A small image classifier, trained from scratch.
Data: trained on rendered rooms with furniture, 36250 training examples, 60.7 epochs.
Rows from block 8 of a small image classifier, named by matrix and row number. Each number is 500 + 50 x the weight over its row's rms, rounded and kept within 0 to 999. All counts start at 0. Numbers have three digits each. After the name is the row's rms in percent of the matrix's.
After each channel's rows are labels from the 100 images, of 14976, where the channel reaches its highest value: "peak on" is the class under the peak. Only what is clearly more common there than usual is listed. The data: rendered rooms with furniture. In brackets: how many of the 100.
# conv: 3x3 conv (model.blocks.8.conv.weight, 160x160x3x3, each kernel summed), inputs 80-159

conv.36 099:439584484478549545420448532563539426536396528538483501466512461522499550471516554398527423575502399579540546448459424480482506506455445588532541495458493492529462456600584502487484427456528471482599472494473446612511492557439532496581479574
peak on: dog (42)

conv.31 088:538482555529453500453481424431413469469429440544572481432476610425482508435455401445566512489519620531473494511471463490517471473450472471460500543473467557403483424493635492506531499477559491464504461509607463515463469476558377445528536521
peak on: trophy (53)

conv.158 106:469460361511445500397455527446326498512464434475508445526481498452545504443515571340550428506540509455502468468425471449576475483394447519469568510479454545516570526538481455458574543529447455458525486514521510590513491472449489456566519420
peak on: door (50)

conv.159 102:506414543437529397408402400487477530557495574506489493499517518543521449562561516375465516503529599509471438491545432448555400471350491470425424421504385504539535442415496466532514513452546498587523409495527513492406526493504489450534499553
peak on: lamp (28)

conv.136 109:468551560490433534572465509568423519488528467530441501463494485554546451461518481538531497509476574450415461471452520510547552447571600442466472562489461434558578483480517470475522449512492554441504629396643511393500544430435480436494455481
peak on: wall (90)

conv.131 097:479451458490591537410418573596467487420396486484508665485534469487556455532518463415435504561496459522454522467484474515439536534493537502498514413559481561535456471506498549493551491479521452463483487534431563516516523496526437480560516444
peak on: door (42)

conv.55 088:596520523502560496468524494343543470475446418535453519530478460391479576520442506408443459425426503497514511428542515462480479480513498511533377487427461439416539475499442470496493446506527463409475410550579355509493414532507490457574559570
peak on: flower (25)

conv.44 086:495616560516441478535452554468571483481517432562498411473506560536487496459574464514423436414519426481480493609424474407439510539579534461479431546434520424432564446447466515626500511510500453521528513573542558601543431467475492392531489518
peak on: dog (34)

conv.24 098:459390488526473583467498468459527522473438423573531369497470576472512419481507547404468406525523394483579479438521508467547536467488481474502548495454580406507621528486605532507552518440522482596537573488548487459447494505490514482540619519
peak on: barrel (25)

conv.134 091:407420570499522520487444544477452608445405519478521530500466532527406443436530517448490512521488438533465452520581484471509412527402408454518468459455478501442505512501509497517501516450603512448550404417479440562521456470491589465517559514
peak on: barrel (25)

conv.82 107:584513320515533442466463420513414431504521485471549504527448477398567453410471615455430524461570494482445439463492466443591464434490522555506502451434534460539544417547562520401472433522567455484447468455475603491466389430462467440491498547
peak on: flower (90)

conv.1 105:441484517553569485463559506480476514399477452562522549455460372465435420525529519421458416437523465594506444527549482441424438554466528420491455482490441492455592527426525439546535434535460524498413383487486536591459428484512551487566471552
peak on: sofa (53)

conv.114 096:477491541426471511462537505483454490520483432452470506531491427553577461495504436465549567527547551512461498422587553533449509496463556426496484521547566592480484515389494550443432508486497480515544556545507558474509452585427490570460469439
peak on: window (26)

conv.12 098:541466459460453422359520461537481516484507519552564523453489504521565541509441588478456593488474401466456483514405553483571502489421514480437498558539531519564406524494534528469533506453471465466535490426467525542479469502450432489490446437
peak on: floor (68)

conv.25 092:452456532430505445473433461497555455442500469484383455591472502472490447527435549419507461546413481477393452445495503526503564457401496490511400521442461445499482494494498473529432456448482426483516446454526455419481548545511529500531553511
peak on: lamp (25)

conv.110 103:459548415529549432429456434487579508622599481493493576576492462531464465454472492522597530554529497529444524544424518491463414500511502456476481555483441535471511452429483412484543440479490430443515505504511507524453476500492539432436454456
peak on: chair (32)

conv.51 098:472503486452547491430450410480473478527605431568393450512503438474515458464567523480552523523569518506563447439450507476566561474446512508503430467489434533527515504520573463438560478440525471533474434443502483484454493529489506456513586502
peak on: robot (68)

conv.61 085:397491507464540486485431516452487550427481496543520441386462515518553483575441558452469433525600439479505442503429575432402498464470578456493478552484494521542511523476394556501514429505551536495566526542411356474474557425589531513495553445
peak on: robot (25)

conv.97 112:386466522491484532558437477469467478503460466582456496519491518465475455552577506479582447529504512438525442611547490541548523462519431458606421487419527506441504588522507560516484572524427430585464478505518562516377524510420526498465438459
peak on: window (54)

conv.47 095:549518500473579576482397511478522531593507507415482481478512490573576521530372442431482439509489445546482478574474484464468521550501540492506503444453453511498459559484505558521572540533409532559508485445511463466486482542471517460377471513
peak on: trophy (31)

conv.79 083:621519487495509513461469520492459507494510566539384415537524469420468514377424592458496607495562519587484410438491477501543480484497552491579421487549434533568550462439481582442491521491484482430543468507481560494539511562479444483523507513
peak on: wall (72)

conv.128 106:600424493447484435592551559589492499556489469542460466547496417486553481546583503542562453549526542566494484516426445548457476480520440476516496536425374442459522494478543454500495443536510512373472387636431451462503446495527564538447461481
peak on: sofa (76)

conv.91 102:551501501540542592401579484553505523565532472427461551557530466526492534510531462567421461451563415565543459554501398525429514500610442515449508452533518509477547512446478448510438484480538430455451489425443391522500425481544543464487531554
peak on: sofa (57)

conv.142 103:481551497456387412535478488471535577489473501434497439486465525514621468448554509492539469559527492476483493464452561443517561478537398521534513592498428398485529422441438504519466530444552523514451458568426533531493474453474498521527456515
peak on: floor (64)

conv.22 085:471486436502465450388426405574424475455450446491483473490538565461469509528494534498560562578524485525488518528468455440586578493509425482400530407467421452489378466481540444389516525506555597527573435521535497429473533436497448408495458494
peak on: barrel (100)

conv.32 084:475483573496528561492445496514379490544488630465488511462521546488499476498502523525456473502587504508511486526446529474445699544485476512466539504453484413506571580456466414537437524482521492456470456490520534545419432441486433431423585432
peak on: window (48)

conv.73 110:517482578457482441500423471551479478560579543476468483476454509465590524543480440541342464524452444462552514423520509482491552579439543537504501457473440407411515509535554569405489552515564473468482480484558460557480443547484502551454545527
peak on: wall (90)

conv.83 096:491585512428518490508456477512629461469515488537504396447540531471522511504556446486549457473489475475511593565459453452548510505393478457581491541436444468447458560491469552468435454519534484507443411548556498490526423464512373454519436424
peak on: dog (55); robot (26)

conv.141 094:553513580545456526502418453432517526400526426505469498520478528432578443473530437493475477452545545521458452425511488493588527468417402546572493470529524484430586481482493541463455507579565463412408499552454423576527435382461482454559374501
peak on: floor (89)

conv.92 091:354549581544589515496540511462530500497437432620560456455479497473492475517527454495487530496423469443498498548461466520471404520404562571533415444408491550514549539562494478514476483464493563524532484549502443428500550538519425484381491443
peak on: chair (41)

conv.68 095:522569424533554466458453487469455482485414506458497498486511511565512477500568407467507443492542470487592440476559417400482509571494412480443582499598462437489459465491475458461514460452550493533567450505523539391515485521584529450587436456
peak on: barrel (96)

conv.65 096:481449474442501421515544454525517490520539499479493535516511515462555526569604417509473439554444528541578555491425501457542527440441545479427526507412446420578564447522462477441520510428591470530466508482439507482522506461511463525423411465
peak on: barrel (54)

conv.76 089:519485389483354461472521456538609578487435460498531482484460507504499476515467418503494531433562412492498488430505548527536520570553307529514545512541455538431493495452642437486493493543528511421480398515507555492440445488451551511546571470
peak on: barrel (32); umbrella (28)

conv.156 103:570509637583510437473485424511573587541513551427559537503453604432406528478497503463498513405528606517484566465443492483473479394407433496504523501460453530433468411519516435531557524517558463439474471447384506562548407453457573532544474555
peak on: arch (46)

conv.102 100:448548476484436467489442512505489464460471399508474443489506455466474503483530660517436465555511605391470541405497538450460462572441512463489433503495475469513452544470470520513520516462506482470493434523403525486475500544554423405478566487
peak on: arch (35)

conv.74 083:478406558489586488526521419545501413404523546515440380486557591529540506544561459527518436504500498496574404519441511516521508529368467519481511532484599537546482491541467417447422509454473468529565422434469529522525484558533485502509579574
peak on: arch (49)

conv.107 102:541476550494484404474495483511463398409518390442439529492457478412460542555435444456474479541504571462524448551529527533522408472504532411494535580554498538528427474550460485463474524472498467483458569426540387550558516444471501583507493402
peak on: arch (96)

conv.151 114:531539469443404495532497480436525484584415511495517463457591519540490526504504539468527500495497547394540512601522468454458522434568437547501531483458486616459545472495486497552503435509403537460487561510480374449559453556527462621421512496
peak on: arch (78)

conv.50 108:545522533525487497439446504433516532492463520551532431509423470485437509432424628441543385486608563454532476442506478496444595522423540472431464569481423493601453409538499460534484477560494430476458543450436508438463549458470421523585499597
peak on: window (29)

conv.112 083:441532523481508573435491465550458435450478503539368398461422516482577497535499511512551545564514472480510508552502578491476381425531495530489535460455512501494498498531481426540532482461589460574499408449470500548408487502446543482507519652
peak on: flower (44)

conv.103 125:563588571514552413511513463490562551557563502470485514461526528481446545519469510505423512428512490545526553539630519433442552557486633536496484509485512512503553453436540424484587467424505566484502548521542499529546574508456571513544578474
peak on: robot (54)

conv.143 090:522497492519515509472541409473508437486440367511457423507505484423408509399448473423454511464563521437498533431549381449501434436509485483494466523422525570570533470442559480509502422497548509395534549462572455576455492543541513516518509421
peak on: flower (35)

conv.99 099:537443519440459433497410404444512441474476525503452494474443593557514436504493462495516544501497502510515492461455458465460429483570470451486439509415477463451532412446501538493450467541516529528485444531481434561473452532514532571536520562
peak on: trophy (32)

conv.111 090:498578515606357513455431440497514532499461419456425415530473452468578472471473480387456423503451506537476437458440470473579426498534405538586565529477560478542500509440498463583418481510517418431540522528409463547598481450518470483520456532
peak on: floor (82)

conv.96 095:500485459533524508471423385399520505512548401443425466494452507503465504476462506454611507614480531453523484461465452453519473522362441475446575513457513479515497401457515451451542464561503476505521471452525592538412421513471447475421535453
peak on: window (85)

conv.125 098:561494499495576503539433441493453515529523490460373484487528482451476480475421454454540420572480505601530522465464575621502428463474487446465554519505475392456565505540429511440597537449444474418460437500548589500461451535578528507476519475
peak on: sofa (81)

conv.26 092:543478503562495510524480444446538424445461558486614531500429426529432480515576442498516490560571503453554442530520502480434504533480532423422530543524508543411448415432469499483515518518482469510416459489470535453542423545522440400435528476
peak on: trophy (48)

conv.18 101:503415377458481500488404447538511505622512485513528455484491497481510499472390500379509438586524491474550501495511533511529504415473469477443429552443461489560551501463472575427508515468475457523510508506518502578478471402469434390521505535
peak on: flower (78)

conv.117 111:439478469556450394545462516522553514435453443531482400518512456509468437520463645553502481606451550437453449432505536620484477476496475475508438538495540392610517454476525441608518493438522494420520522516363511480558452478472506530472482445
peak on: wall (87)

conv.8 095:525528423445479561587472498463588492455567392535475365494478488452488455490511530515505434523583470438577522439403487463542505458547364442452476435466527475566558465487540471582546498544521449464548472529493471514516475560514568511529524471
peak on: dog (34)

conv.119 090:455559478468479515493407475444471537482449441612471428537511493507551453530408554561559447536484528494451444466516488510466560439457481464440466454451606499451359508437511513595514497418446466458508480458507439499496522447527410511411540406
peak on: trophy (33)

conv.35 095:522487553467514542557419581408550481480509426514543530450441560438453585638434512483493413474506510465581480485510524483477579544460355522435481484512563441528549529505584489489416511528563492565434523487469449505511466607456557479546495565
peak on: dog (76)

conv.90 095:516485499412544487436503453408386543516493449465516518421494484494528392517397431486542534431455522475541555520468470521605524491455454534607485498483531531504480499537536570414447418552509476411508555476474428473501485465547467514508427443
peak on: sofa (56)